Weights of a small self-supervised image encoder: 48-pixel images.
Rows from block 2 of a small self-supervised image encoder, named by matrix and row number. Rows with one number belong to one neuron. Each number is 500 + 40 x the weight over its row's rms, rounded and kept within 0 to 999. All counts start at 0. Numbers have three digits each.
After each neuron's rows are labels from the 100 images, of 14976, where the neuron reaches its highest value: "peak on" is the class under the peak. Only what is clearly more common there than usual is listed. The data: rendered rooms with furniture.
# fc1: MLP up (model.blocks.2.mlp.fc1.weight, 3072x512), inputs 256-319
# fc2: MLP down (model.blocks.2.mlp.fc2.weight, 512x3072, transposed), outputs 256-319

fc1.281:500500500439573500500500500500559500544500410562500563500442500500500500500500500500431452500500500557500451500500557426500500500500500500500500585500500500500500500393500500450500500500500500
fc2.281:431500396500431500608500500500546500500500500500500500500500500500665500500500444500500500500500454500469604513500500500500594500500554500459500520500500500500500500500500500571500500420500500
peak on: ceiling

fc1.749:500500500500500570500500500444500549562500500500500543500583500500500461500500604500500500500574500500500500500500500450563500500433500592415500500424500546500442500401500500500500500500500500
fc2.749:500551500525437590565500551475540500500500500500500550500555500576500500500491500459500500500500500500500500449500500500500500591500500500500563500573500500500500500500500558451500471500500500
peak on: floor

fc1.559:500500500500500500500443500500556500500540500583500578500563500447500500500554574500500405500500500500401439500392500500500500435500500500500565500500500454500446572500500559573545500427586500
fc2.559:500500561500500396500500500500500500500500574500500500543500500500436458500500535500500500441500500500500500630500500500500500500415500455500561500500591500538500500469593500500500500500500528
peak on: floor

fc1.540:500500534548500500500546500556500500500500556446500440500500500500500500584500500500500500500453500500500500500559500438500500500500570500453547500500443500436549500443500500573500500500500500
fc2.540:527500500500500467500399500574500500396500500500543500500444500500500500500500538500500500500415467500500500581643500500533571500500500500556500500500500500566500500500500500500500556500500500
peak on: wall

fc1.526:500500500500367500449500500443500500500500500630500448500555500500500441500500500380500500500500500569500500500436449500500500500500443500500442500500592500500451500500431575500500538575500500
fc2.526:500488589530500500330500494500434500500500500500399500500500500500426500440397500500500560500500500500500500557500393422500500500500500500500440413453500562500500500500500379542500500500500623
peak on: floor

fc1.26:572500452447428500500500500444500500500500500442500500500500500500601551500500500500500500447500500604542500619500500500551441500500431500500500500450500500500437500500500555459500500500500500
fc2.26:500500500500437475578500500500406500500500500500675500500564500500500500500500500500516500500500500500500500500646500601418500500500500500580587384500534500500500500500423578500392500500570500
peak on: floor

fc1.642:415576500572500568462500500572552500500500452500410500500589500500500500500413500435500500500500561548551500500500370500500500500562500500500500602500500500576500548418436583500576466500500449
fc2.642:613409574549459500500500500596563500500500500581500577423500560557500395483500500535500500446500500500500386500500500500468500500443500500458500500500500543500500424428500500500500453639500500
peak on: floor

fc1.209:500500584500500500500500500500452500500500557565443437428546500500384398500566500500500578565568570500500437425500565500500421500500425500500500598500500500500447500500429567500500500500500500
fc2.209:500500500500500599500571500500500500500500500500500500426500500500500500500343427500500530500389500500500345500562500500500462500500500500500352500593500500500500500500500479500500500600500500
peak on: floor

fc1.368:566564500500500412500500589571500500500500447500500500500500500459500500500500500500609500500500500500500559500500500500500500500559500500500500500500551390500500500438500500500407500500569500
fc2.368:500500500450500500552500586500500462500500579468561500500437500500567457500500500500583529565500500414500500457500578500403500500500500450500500435540500438500567500500562500484500500554500500
peak on: ceiling

fc1.386:500500583500500500500500500538500500500500500563443500437500500500445500500392500422454550500500500552543500500500419452549500500500500500500397423500500424500500500500500500500558500500500558
fc2.386:500500500500500572610500500500500500404614500500500500500451426557500500500500500500557500607500500500500455406500500500500423535500500403500500500500500500528597500500500500500500576500440500
peak on: wall

fc1.314:500541500500613500500411433500500402500500500500500500500500500500424500500500500557407500447500500550500500500500500500559500500500500549571500549500581500500463500500500500500500422443500500
fc2.314:500470500415500413500500500553500601500500555500500500500461500562500420500603500500500500500578500500500454500463500578500466419500500419500645500500500392586623500500500500500500570568457500
peak on: floor

fc1.82:500548561401500582500567500500500435500500437500500500500388500461453500434500500500561444500500500500500500500500500500604500500500500500571500500500552500500500444500500543393440500500500553
fc2.82:500424500500500553500500449500500500500562500500500500500500445587556500500500500461552549500500441404500446500500500432288500500500500440500500406500440500500572500500500500569456500500500500
peak on: wall

fc1.177:500500500500500500414570500435500555573500551500457546500500557414500500500500500500500500500500500500500570500500500435578500500500500500432500551500427536500500500500500500500560420541500500
fc2.177:500500500500500500500500500500544628500500580500500500377500458500500500500500500500476500500500500416500420500500500610500500500500500500415500579572500500500500500420500500500500500500500500
peak on: ceiling

fc1.414:500500500584500500422500500500562500654430500500400500592500500577500500420500500559500500500454500500500439591500440500500431373500500500500574500500500556500500500500500567435500500500500500
fc2.414:443424500413500500500601385500336500428500500500500500500500436500536413500500500425500500500500500500500500500500424500500500500500382500500500500404500500500500500550500421559500553462500500
peak on: ceiling

fc1.201:573581500500500500500500500582500500500500500557453563500500558500500500500422500500500500500500500500554500500500500415500500500419437500500500500500500547500500500500500500500500500500500576
fc2.201:539434500500433440500500575500534500526500531469500535534500500500500500500625500547500466466500500500500500500500611568500560383477543534500500542500500500500500470475500500474500446534500449
peak on: wall

fc1.657:464562500500500584538500500500500500451435500552549500450500544500500500500416439500500500589500500539500428500551435500553364500500500500555500424500546500357500550577500533563500558500500500
fc2.657:500485551500500554500500468500500500500574500552500500426500465581500460500418500500500500500462500500500387500500500456422423519500472475500500420563500500507575500500500500500500500574427543
peak on: floor

fc1.701:500500454598535500500500556500500435500550500592449500453500500500462553500459500500500500500447500587559500500500544500583500500438500500500500578500574500500500500500500540450500500500500500
fc2.701:539429500500500500517500500500500500500569568457552500500458500537500500488500500547564500487500449426450500525500579500364500500454500475500441440419500500617577500500576500500500500530424500
peak on: floor

fc1.374:500500500500500500563500500500500500562444416500500467442500564433500500447500500500500500500553500500602500500500500414500459500500500500500500500419500500545500556500500500500500500500435500
fc2.374:500500587500500500420500500500500500500500500500450500500500396600500500500500500447500500500481500444500364500500500500500500500447500500500500500583500570500500436500500500500462500582558573
peak on: floor

fc1.43:500500570500500562586565500448500500500500577500648500419500500500500500500500500434500500500500500500500441547500436573500500500568420595500548403500500500500550500500447562461500500500500500
fc2.43:500500527500500571500601432500500500500574500551500500474500436579500475500375420436500564500500500449500460554500440404370425573500463500500426431534500574500597500500500500500500500500461548
peak on: floor

fc1.614:500402500583500500500500500500500500500500588552500500500432500461618500500428563500452500500500500500597500500500500447500500500415637382500500500570500500500500551500500423500500565500500500
fc2.614:500580443500500500500500500398500595593450500500500500500500500500500500500500500434500442500616588500500567490500434500500500459552500560480500500432584475500500500500500500417500500435500500
peak on: ceiling

fc1.690:500500623500500500419500500500428364426500412500500500466542500462441445459400500410460500500402500421550500500500421500500429557500413500500444500583553500500500446587500500500500500541500500
fc2.690:500434500500500500565500500500500500500583546418586500500436454536554500450569500500559542451500463430426500500500559500392500524482500423500500432463456500548547500500586500536445559500453500
peak on: wall

fc1.47:500500500544500500500500500500454500429540500581500500456564500500456541500420500439540459553347554500554500500500448500500500500500500500457500500500500586500452500575440573500437451500576500
fc2.47:500448533500415608500500500500459500459594565500612500500500500519500500500500500500555543500500500500500500573500500440322500500446500465500500410434500500500500500500537500554500500515391500
peak on: floor

fc1.136:500500416573573500500500500500500500500500500500550440500500500500500500500500500500553602567500425500500591500500500500500500404500500425500500500500500441500500500500500500500417500435548500
fc2.136:500500500525460500500540435500500500500500500500500558560540500500575500500500500500500500500500500500500500500547500500443500573500500569500500500423500568500500500352500500565500500500500500
peak on: ceiling

fc1.639:569589445572500500546580500500500612500500500556442500459500500500500454500437500500500500438500500541500500500439500500500500568500576577427395500500500564500500500442500500500500441500500500
fc2.639:462500484557500530450584500441500515500500500500500500482500428500500500424500500500489500500500559500500475557500500500500500500509500500454500563500500581441500500500500500500500500500404500
peak on: floor

fc1.64:500500500424500500500500552441500500500447500456553500500500594500564500500500500500500434500500630500500500555500500541500500558500500500500431500500500500500431581430500500500500500436500460
fc2.64:500500500427500500500500500500500532500608500500626500500500500500569500500500406500500500500500459500461500584500500500415500541500500500500500500500500500469500535500500582579365500500500500
peak on: floor

fc1.575:500500500500500500500500570500500500500419500500500578500500437500500574500395500432500500500500500500500439437500500500500500500500445620500638583500500500500500500500500571500500500500500500
fc2.575:471524500500500434500500567500500500548429438551468500500570500500500500500500500500500440500568530547545580500500445513500565479500543578500500500500500500475489500443473500456500500454500500
peak on: wall

fc1.569:500500548437500500500500500500500500500500446547500434500500405500553566500407567500500549500500500438542450549500457500500500500555500500500500500431500500500500500572435500500500500558500500
fc2.569:500444546448500556500500475523500576475538500470500500438464461582500500500464500500549553500500441437459398473407500454345500550459500454500451417500461500500534500500546500545500500569422500
peak on: wall

fc1.370:500500500500382500500419500500500500500500500545447430500574500500500500573458500500500500552500500583500553500500500500500551588500500575551438443500500500447426500500500567500500500500500446
fc2.370:500383500500500539500462500556500524500500500397596500500500500525555500500500500500500500500550500500500500500500500500432500558500500500500500434500423500500500516500500500624500500437369500
peak on: floor

fc1.144:553603500500500542570452500548500500500500500577500500500500548500500500500500574500500500500500500500500500500500500500500446389500500500500500500579500500600500595500500589500404500500550553
fc2.144:500405500480500500500591437500500500449500537500544500500470419532559461500437457500500585500500500414459500500500500429397462500500500443500441500500500500500554500500539500595500530500457500
peak on: wall

fc1.189:500500500636500500500500500500563500500448563500439500500500500500500500500500588500436500500500500500500500500500500500500500500500500532500500566500500500500444500500500549500403500500500500
fc2.189:575500500500463500500500488500534500500500500500619582500500500565624500500500500500500463505573500500500500500500500500500500562500500538490409500500500500500500500363500500500500500500500500
peak on: floor

fc1.66:454500500428500573435500500500500566500500500611447500411545452433500500500500500446547548587424500433545425500500449500500421500500413453500500390500531500500500562500500544500447500500500557
fc2.66:473444500462500500548500500500500500461500542407559500500419433500522500500500500500572543500500432417421500500419500500391500517500500436500454460500458500500500514500582500563500573500500500
peak on: wall

fc1.736:500500500500500500408500500500500500500500500500500574500647500500558420500500546568500500500500500500579500500408402500500500500500500500422441500500500500561500500500500500500500411500500500
fc2.736:500500500500500500500474500500500500429601500500500500500500500500500500500500500500463500500500500402500500500500500500394500614447500500570500500552500500500607583500556500500458500500500500
peak on: floor

fc1.623:500500570500500500500500500448500500500500500458500500500500500500500500500544500442500566575500500632628500500448438500500500447500500398500583500500500500425500500602463500500500445500430500
fc2.623:500500500527419603500539500429500500500598575500624500500500410572500500467500500500500500547500500404500500533500500500357500604500432500500428500409500500500500500500500500500500500500421500
peak on: floor

fc1.211:500500590383574500500500500500500500500500544560402500500500500438500500500500500500500550500419558500613500500459422409500500500500440500500560447415557500500418592500500565500500500500500564
fc2.211:500451500500500561535500500500500500476500525500619551459500500601521500500500500500535500500500435453448425500500549379380500581472546456485391500500500500500575500500500500546500500500454500
peak on: floor

fc1.204:442553500500426500562500500500500587500500500500403441500500500343500500500500500500423500500500500500500500587500440387500500583500500435500455500500500500416451500500500500500500500500578500
fc2.204:500558500546445500500500459500500500544440500553500500475585500500500500500500500412419454500597566574581484500500398500522500500500500500468500500500540500438500500500433524471500448453500500
peak on: floor

fc1.267:500500410548500500500500429570500500582500541500500545500500566500500500500595500576500500500431500500567500572500568568500500391593500500500446500573500500500500500500432558500500500500500500
fc2.267:589447500581500500460500500500500500500500500500500597500453500532456500420500500500500534400500500397500500392500571500484500500500500500414425500500500552571500448500567472500500433500500500
peak on: ceiling

fc1.753:500500500500500413500445579551550542554500451430409500500500500500500500549437546500394500500544459564500500500500500500635500500500578582500500500500552432500420500554500500500564500441587500
fc2.753:500442500500500500500500500555500500500500500432544500520450387500500520439500567500500500493529464399441572500500500500500541462500513526500500500500500500571520500433515419547528500443500500
peak on: ceiling

fc1.319:500557500454500500500500594500500500500500500500500500500542500500500500500442500500500500500447500535534500500500500500500500500500500584500447500606500500439446500439406500500500456573558410
fc2.319:547500500500500500500500500500500500500500500642500500500500500500500453450500500538500500500500500500596371548500500460500500500500500500500500500500500500500500500500500500500500500616500575
peak on: floor

fc1.206:500500500500500500500500500500500500500500500566447500500500500500500500500432500500454500500500500576500500575500500500500431556574500429500553452500500500500500500500396560430550500500552557
fc2.206:500500534500500567500500500500500500500555500500500500465500500582500500500444500500500555500500434423442393500500500451351500562459500470500500461500456500500550500450500500500500545556500500
peak on: wall

fc1.491:500549500555399500500500500500500440500434500500500556500559569394584500500419500455456577500558446566500500427549500500500500500432500500446581500549500500500500569500500557543500500500500500
fc2.491:569500525479500500500500500500500500431500500500633526432526500500500500500434500500500500500500500500415423500500500500403500590500581500500500500500500500534574500500500500533500500530500500
peak on: floor

fc1.610:500500449500500590500500500377551500564500500500500500559541500447500500550500500500547500500500555500500500500437446500500500500500450500381500500500500547500500500500551500425500500500500500
fc2.610:500500500500500574500570500500539554500500563500500525500397500545500464466500500500573541500500500473463450500500471430500413551500500500500409500500482500500500473425620455534500555500433500
peak on: ceiling

fc1.552:500554583539500500500500500500500500500500500500570500500545500500500500436409500500595500500433500500500500500500500500500500500500500500500545500500500500500548500500422444500500500500500500
fc2.552:500500523500500578500577500500500500500527428552500500456619500533553500500390436500500500500394500500500416500500500449405500541500500500427500500500500613500500500500398543500500367564500500
peak on: wall

fc1.141:567500500500500399500435500500500500500434500500500500500500567500500500544500500570500500500500500500500500500500500450500500500425424500500500500500500500500500500500402500500500422500500500
fc2.141:376500500500500500500500500410396533500500500500500421500500500500500500500500500500415430500500619500500587583500409500500500500500500500500500500500500500500421500500500500500500500427500500
peak on: floor

fc1.12:574500500500500500438500500552500500500391500500500447500581591500500500568500500500500500500500540500500554500500500428500500500500500569500500500500500500443424561500500500427500424437500500
fc2.12:500566433500500500500500571396500500500624500500612500500552500590601500500500500500500450500500500500500500500500500500500500621500500500500500500500500500500500573500500543500500500500500500
peak on: floor

fc1.487:587500556500540500500562500542595500500500553500500560411500500428557500500500500500500500500535500500500454500500415500500500592500500500500500500425500500500500500500500455500500500560500500
fc2.487:500527366500500543500500500500526500565549500440500500500415500500500564500500414500500500500500500500500450500560500500564500500576500500500500560573500531500500500500524476500524500500467500
peak on: wall

fc1.728:500500500500500500500500445500500500450500500558500500500500500446500597500413500500557500500449500500500579500500450420500431400500500500500426500500558500440500500500500500500500500500500500
fc2.728:500500581500500500500457500500455500500500500585500465500546500500500500500436532500500500500500500500562500500500428477442415500476500500552500450500500500500500500455500500500500500500525500
peak on: ceiling

fc1.482:500500500379500429500500500500555500500500435500500500500552500439500500444500500551500500500500500544582500466447500500500416500500500500500500500500422500413500500500415500500500426419500500
fc2.482:500500557500500500467500419500500500391500500500500500500500500500475461576432500383500500500405500500500500543625500371500465500500500500500396370500500500500500500500500500575500500500500500
peak on: floor

fc1.172:500554409500425500500500500500500500500500500567500500500500500569500585500500500590442500500409500591500442500500500500553553586500500500500500500500500500500449500447435500584569500500500500
fc2.172:500500551422500500500500500500429585500534500500500500500500500500582500500500500424500566619500500500530417535500500500393427500500500500562500399500500500500500500500500500500397500500500540
peak on: floor

fc1.102:500500500563445500500500500420500550500431443500500500500500554444500426500403446377500540436500500500500500500500403441500500500556500500461500549607500567500549435500443500500500500500500547
fc2.102:500450549527500515500500410470500500500597500500500500500452500577500424500458500500500500500500525500500500590602480415500422500500410500500500500500500569529500500500500464540500500500500580
peak on: floor

fc1.52:500500604500500549500426500500448500500500500602404500458500500500413500500415500500550500500419443500500500500500426457602500500500500500500500500500561500500500500500500500417500500500500560
fc2.52:500433500500500584500547457500500500500555500500552500446500500595500500500500500500500517500437461435443434543500500398345467500539500438500416426500500500571584500500551500545500500537419500
peak on: floor